{"cutout": 0.4, "activation": "relu", "residual_init": "zero_last", "adamw_lr_other_params": 0.0029, "steps": 5100, "final_lr_fraction": 0.1}
Rows from block 7, named by matrix and row number. Each number is 128 + 32 x the weight over its row's rms, rounded and kept within 0 to 255. All counts start at 0.
# convs0: reduce pointwise conv (model.blocks.7.convs.0.weight, 56x224x1x1), inputs 0-111
convs0.26 [133 109 147 196 121 134 102 148 103 171  82  95  76 118 115 213  76 158 131 145 185  60 137  81 110 144  80  96  98 104 120  85  91 150  95 105 157 126 136 127  96  97  48  88 108 141  92 140 175 108 173 129 159 161 140 169 139 133  82 114  77 133 191 100 109 114  89 110 118 115  69  87  90 177 105 113 148 189 106  47 115 139 133  78 148 133 119 154 130 141 173 159  81  70 117 146  78 139 129 124  95 128 125  95 121 171 127 126 118 158  55 149]
convs0.27 [184 136  91 144 114  75  55 109 101  93 180 150  70 229 122 160 124 128  81 117 139 116 137 143  62  43 134 106  99 117 115 137 162 166 127 179 125  95 164 129 129 175  98 135 187 182 120 117 124  80  90 116 105 126 102  81  83 163 123 135 135 121  73 116 144 119 125 108 110  93 105 111 140 120  67 140 151  89 136 150 130 157  76 140 195 112 121  97 111 179 148 119  93 157 107 146 126 110 163  91 129 153 108 142 106 101 111  73 116  96 129 114]
convs0.28 [182  88 145 135 122 140  72  87 102 191 144 188 109 115  95 114 145 116 195 104 117  82 141 128 128 104 100 138 139   0 122 111 145  87 113 122 128 181 117 107 136 117 126 147  87 174 108 139 112 162 132 122 166  53  87 163 141  93 124 146  92 169 157 102 156 111 147 158  96 105  84 134 128 117  97 125 159 190 144 169 150  65 106 127  96 133 120 141  82 125 237 130  97  76 153 133 132 133 113 121  47 123  76 119 104 134 164 145 126 136 141 139]
convs0.29 [152  67 166  88 145  81 151 163 106 101 152 113  82 140  35  82 173 111 172  73 109 154 159 115 128 163 121 188 147 127 119 132 238 172  91 148  87 142  82 167  89 128 117 126 163  90 148 144 124 141 158  98 138 108 122  77 126  76  67 126 123 103 107  60 121 126 167  95 129 123 136 120  98 141 149 121 171 166 163 125 108 139 179 122 137 119 120 175 155 141  81 158  99 160 157  62 162 144 142 140 155 159 171 131 116 106 146  80  87 196 137 124]
convs0.30 [147  98  89 182 126 148  99 156 119 119 170 112 166 139 132 114 150 169 107 136 150 202 236 101  77 151 125 117 161  72 114  54 135 141 131 108 102  92 152  99  90  88 107 139  72 116 171 114 114  67  95  98 144  84 166  87 135 132 105 144 126 158 145  79 110 150 137 129 142  95 148  92 106 177 109 107 141  82 114 103  77 151 119  99 144 162 112  88 166  96 138 154 137  86 172  42  90 116 115 128 100 136 118 162 134 149 114  65 136  97  97 116]
convs0.31 [150 121 109  84 127 129 147 118 131 145 189  97 158 144 121 109  79  98 129 111 140 156  93 119 117 115 100 115 117 153 113  57 124 143 142 114 132 164 159 133 120 136 107 126 167 171  76 120 139 134 145 161  73  94 142  27 111 118 107 136 157 173 123  72 156 124  97  76 133 116 107 109 114 133 161 111 103  93 149 205  90 109 128 143 190 115 118 170 123 147 128 159 136 102 120  77 181  73 173  80 213 143  85 139  62 141 129 134 104 210  85 137]
convs0.32 [146  64  82 113 145 142 108  91 126  93 154 167 155 129  95 111 151 118 199 107  98 156 160  66 144  80 102 112 122  75 177  99  90 112 132 124  99 117  98 127 120 151  88 138 138 233 105 124  84 123  68 229 164 173 137 170 132  79 128 120  75 215 178  54  99 131 115  79 124  77  98 130 123 110 146 113 163 141 150 152 181 132  91 102  54 136 143  90 148 114  88 106 141  76 154 182  67 138 134 122 103 101  86 149 150 133 117 137 161  97 100 112]
convs0.33 [128 118 172 115  97 120 160 126 120 100 139 102  88 108 114  77 135 161 109 113 208 131 137 110 119 153 118  80 139  68 118 167 126  64 110 115 134 147 125 119 145 157 105 112 148  74 186 114  99 105 123  94 168 125 107  98 146 101 210 121  70  92 121 114 172 130 144 123 112 158 131 157 162 145 138 124 112  52 114 130 141 123 128 146 131 184 147 146 139 117 136 112 124 159 137 121 114 216 104 138 105 107  96 138 136 132  88 161 110 139 124 134]
convs0.34 [137  66 113 125 124 155 127 137 123 150 128  93 129 120  89 135 125 110 101 120 123 100 220 131 145  97 113 157 104 122 109 159 110 124 139 159 164 138 124 165 127  45  99 143 161 120 192  82 105 134 100 134  74 146  41 143 160 125  62 149  98 136 163  62 147 133 165 143  87 100 127  87 137 106 103 135  70 133 129  98 130 141 174 118 255  81 113 115  96 163 201 100  90 127 119  75 125 133  97 109  85 109 118 122 142  78 113  99 182  97 130 137]
convs0.35 [124  87 157  71 117  94 207 137 171 123 106 145 161  72 189  74 118 118 141 120 138 151  34 132 113 154 157  78 118 109 125 136 124  96 130 142 103 131 164 102 131  77 174  97 128  97 111 129 114 139 161 119  99 136 144 116 116  95 210 134  75  89  74  99 130 136 136 143 168 117  99 116  78 124 116 154 160 187 174 220 102 118 152 142 225 157 111 139 121 160 134  90 125 126 129 133 119  98 101 135 161 167 147 122  77 205  87 115 130 208 169 119]
convs0.36 [ 98 150 102  91 139 211 129 175 130 123 101 147 203 145 124 102 120 171 118 103 148  83 128 229  59 127 108  82 108  61 100  68  74 181 129 117  88 105 137  60 184 163 129 157 167 123 136 126 104  93 129 153 157 225 148  91  84 120 120 135 100 128 141 141  99 127 136 106 192 118 130 158 122 185 165 114 102 101 162 167  98 118 116 129 122 154 142 142 132 115 150 165 180 144 125 116  49 115  77  86  91 140 113 113 117 135  99 122  97 105 120 116]
convs0.37 [ 99 130 161  90  93 135  67 123 127 117 156  53 133 144 147 213 116  64 126 127 123 126 163  94 113 135 130 149 115 223 100 150 108 113 109 131 133 148  96 146  84 127 106 119 135 140 133 153 151 100  93 143 125  60 150 114 172 140 147 114 174 100 132 123 133 136  97 102 108 161 190 115 113  98 173 108 182  55 139 163 141 127 103 174  80 125 123 178 126  86 175 130  96 188 124 121 115  83 160 166  76 142 137  67 126  96 126  75 141 159  74 158]
convs0.38 [131 175 120 116 120 114 112 109 131  85 191 113 117 184 147 131 142  81 175 143  86 148  77 161 123 108 143 107 146  78 192 125 195 108 151 119 112 128 121  84 130 117 136 124 164 147 111 157  60 116 181 139 121 185  83 181 118  91 162 102 147 177 138  96 178 130 106  80 159 131 158 141 127 188  96  98  89  23 136 146  92 131 106 137  89 115 106 186 111  90 119 165 107 122 116  62 138 149 181 154 190 100 148 135 171 115 120 171 136  70 129 128]
convs0.39 [120  98 130 132 123 127 227 123 103  99 159 119 108 119  77 109 153 124  90 134 104 144 190 127 126 113 133 185 117 176  88 129 163 147 135 108 114 104 138 135  81 168 118 185  88 152  98 103 128 157 164 128  95  99  60  58 119  71 101 118 107 136 101 114 121 113 107 116 187 178 135 132 153 138 130  98 143  75 124 145 167 129 132 162 147 100 154 119 122 110  59 143 129 122 143 150 235 146 104 122 228 108 152 123 148 123 159 143 124 128 104 127]
convs0.40 [100 125 145 155 107  99  52 136 131  98  93 203  97 138 135 146 175 122  67 142 144 110 116 205 168 111 124 139 176 121 109 125 157  83 143  91 141 127 127  65  92 135 167 142 149 126  95 124  58 124  80  99 185  85 210  83 120 120 134 101 129 112 151  78 138 133 148 119  93  82 180 113  82  82  75 133 112 153  99 187 163  97 140 159 134 144 136 104 143 143 107 165 120  89  82 214 103  87  85 127 112  94  65  61  66 137 132 116 151  97 186 160]
convs0.41 [149 115 136  80 104  46 165 182  77 110 155 136 108 165 105 122 117 132  63 148 160 170 118 114 126 182 141 152 141 117 182 110 131  65 179 142  87 142 100 120 181 120 102 146 158 144 136 172  82  91 146  93 118  98 165 156  86 172 174 103 126 108 110 127 155 119  97 162 104 108  97 112 106 141 138 126 102 127  98 135 148  87 113 146  94 115 144 129 127 191 176 150  94 106  99 124 231 114 157 118 141 129  58 113 107  92 116 144 151 197 118 121]
convs0.42 [ 94 122 129 146 107 132  93  62  88 136  33 206 116 123 143 135  79 119 110 142 107 120 133  91 146 143  95 180 129  83 166 102 137 119 131 106 158 120 171 163 158 151  96  80  92 148 199 132  93 157  93  96 175 103 185 105 134 117  89 111 114  97  97 139 147 128 147 132 199  96 138  98 144 128  89 142 133  98 145 145 123 124 124 129  67 100 175 144  76  86 120  49  73 106  98 106 122 103  88 151  65  94  89  92  80 204 112 157 163 113 137 111]
convs0.43 [140 100 139 134 127 135  92  72  50 121 120  80 133  84 182 128 102 160 124 131 134 126 121  89  47 136 135 161 133 181  69 166  92 153 142 143 121 112 153  93 129 121  59 164 175 112 110 137 128 146 138 152 159 113 187 216 159  93 108 155 134  81 171 125 135  95 163 141 105 107 118 147 119  88  56  95  87 155 142 113 153 131  78 182  73 108 119  72  97 111 202  74  77  87 111 206 137 127 112 136  41 163  70 105 135 210 119  81 126 147 115 114]
convs0.44 [133  96 115 112 124 148  63 152  88 177 103 140 118 114 162 103 124 111  79 123 116 200 144 151  91 190 133 109 122 120 101 106  56 173 117 170 110 129 134 111  88 116  97  54 118 187 101 150 153  95 151 186 138 138 180  93 100 134 163 129 140  61  80  95  95 131 111  86 106  96  78 167  93 167 171 103 100 167 101 160 123 147 128 129 105 120 128 129 137 104 142  74 106  98 142 158 103 110  99 130  86 105 104 151  97 121  98  90 160  94 135 119]
convs0.45 [120 131 142 138 134 105  46 144  81 104 120 110 179 203  92  86 160 142 123  95 161 136 110 160 147 120 115 184 140 130  97 133 197 107  65 121  99 127 135  61 138  82 187 156 123  42 113 134 130  86 175 157 130  61 123 115  95 133 191 120  94 122 123  94 118 109 137 101 103 131 113  96 120 105 137 150 125 162 136 141 161 100 146 120 176 117 121 120 143 137 135 165 145 119 103 155 112 103 162 129  57 139 120 104 128  61  82 117 151 101 120 133]
convs0.46 [ 82 156  59 115 144 100  91 154 147 107 164 110 222 136 128 115 170 147 219 119 110 149 147  92  85  93 173  93 119 135 122 132 149 123 120 125 111 100 100 117 118 101 133 141 122 105  73 109 153 142 109 114  84  52 119 128 125 143 218  93  87 167 119  76 126 130 135 148 100 124 109 148 120 140 121 115 144  34 120  92  96 102 147 138 123 135 115 121  96 197 249 134 157 179 127 141 171  78 100 104 184 120 168 126 153  82 135 105 115  99 135 109]
convs0.47 [136 111  18 116 115 107  90 136 130 136  95 173 153  63 149  95 135  95 159 101 108  84 142 154 140 180 105 147 112 153 121 100 150 116 112 139  94 147 114  77 135 137 116 125  99 181  85 120  78 109 120 164 140 126 147 148 135 255 155 124 102 133 124  98 103 139 161 116 129 134 117 130 119 151 111 123 178 121 101 139 129 170  99 139 148 117 128  95 122 154 127 119  82 176 129 170 141  78 136 109 136 128  94 115  72  92  95 162 136  61 146 136]
convs0.48 [153 141 145  84 145 112 128  85 103  95 128 106 103 115 125 138 174  90 115 164 119  88  65 108 124 172 146  61 103 172 133 159 148 133 100 114 110 127  82 171 166 117 145 142 212 132  99 147 190 129 181 199 117 139 140 146  92 126 102 111 167 122 121 121 129 104 135  82 143 135  98 169 138 117 128 118  44  95 137  60 123 168 102 126 116  80 127 167 179  50 170 103 134 152 184 189  93 116 109 175  91 155 120 124  49 155 131 108 100  94  89 117]
convs0.49 [177 158 114  96  99 168  52 117 131 174 112 152 128 173 188 123 126  92 149  71 124 142 122 117 157 109 110 117 134  77 158  80 135 148 111  98 104 127 134 142  94 165 139  69  99  98 144 139  92 102 166  95  85 166 104 141 122  57 108 150 173  92 135 127 157 132 110  78 136 120 135 107  64 120  67 142 106 137 113 162 148  82  58 106  80 142 133 146 134 114  76 121 128 109  99 117 143 179 125 162 122 160 110 117  81  68 137 204 159 106 113 109]
convs0.50 [106  96 149  99 155  91 115 195 106 107  92 126 190 179  73 109  92 134 132 145 134  86  32 143 138 200 101 186 158 105 107 140  86  89  86  99  79 128 104 168 138  93 102 168 117 133 100 198 101 105  87 120  74 150 101 129 152 151 103 111 141  64 136 102 123 123 181  87 116 140 117 126 125 146 136 116 163 143 147  95 105 145  87 129 172 145 116 152 180 166  77 123 138 176 133 142 153  96  90 123 113 120 123 118 136 148 113  52 131  99 173 144]
convs0.51 [148 183 140 115 167 167 126 102 115 151 153 154 120  51 105 150  74 173 234 123 101 143 116 118 150 127 134 119  97 119 146 105  32  76 120 132  80 124 132  72 111  41  58 100 171 112  76 115 131 100  83 222 120 167  74 161 159 156 110 125 168 166 153 163 127 115  99 198 137 135 121 146 120  90 103 121 111 139 131 142 143 149 119 112 191 151 114 115 192  89 165 153 166  74 149  97 125  55 161 135 165 140 115 153 170 175 158  99 102 155 145 132]
convs0.52 [104 106 113 118 105 139 114 143 205  75  81 160 122 157 113 139  68 149 142 125 108 102 111 131 140 156 150 105 105 158 154  89  84 124 128 122  79 166 115 159  92 129 126 131 165 125 177  93 131 115 154 146 140 114 100  70 113  68 110 133 100  58 175 113 110 124 114 119  97 111 127  97 103 146 129 103 111  88  66 120 128 110 138 113  95 121 110 255  95 112 142 153 110 133 103 113 175 129 159 124 158 109 178  81 127 128 142 106 132 163 114 129]
convs0.53 [ 94 109 150 174 115 108 138 137 189 107  94 163 177 111  80 151 166 142 149 179  90 102 110  98  63 133 134 131 142 115 163 101  96 137 151 110 108 137  93 123 210 155 106 125 103 113  33 109  91 124 128 118  78 112  85 129 110  88 114 131  80 150 146 175 134 149 132 126 178 141 181 141 139 100 136 114 112 129 110 110 103 154 146 126  37 138 150 118  61 113 115 113  59  82 133 171 115 202 139 126 128 124 157 145 151 129  92 203  96 145 128 134]
convs0.54 [121 165  59  76 134 108 138 104 122 141  97 106 164 124 113  87 120 135 134 108  98  72 159 101  79 105  72  61 110 189 158 107 107 101 107 120 137 103 117  87 120 126 123  97 203 129  76 131 153 122 119 222 170  72 182 103 117  96 168  90 117  97 106 123 115 117 152 132 121  88  85 122 173 169 142 122 104 159  88  73 103 149 142 129 125 167 104 117 142 183  81 134 133 169 136 195 126 123 192 184  56 106  79 162 161 135 147 100  96 185 120 104]
convs0.55 [139  90 118 153 141 139 246 107 124 149 130 115 157 111 143 115 119 145 110 131 101 139 119 163 100 199 125  79  94 104 124 117  88  66 127 134 139  98 104 137 160  94 121  94 121  53 106 120 118 128 105 177 117 139 169 189 128 190  99 134 142 132 183  95 137 128 119 122 118 127 122  86 131  81  80 124 147  89 170 117 128 141 173 160 144 107  99  62 104 166 226 149 182 174 123 105 126  80 101 153 146 118 110 110  83 130 141 102  84 108 135 122]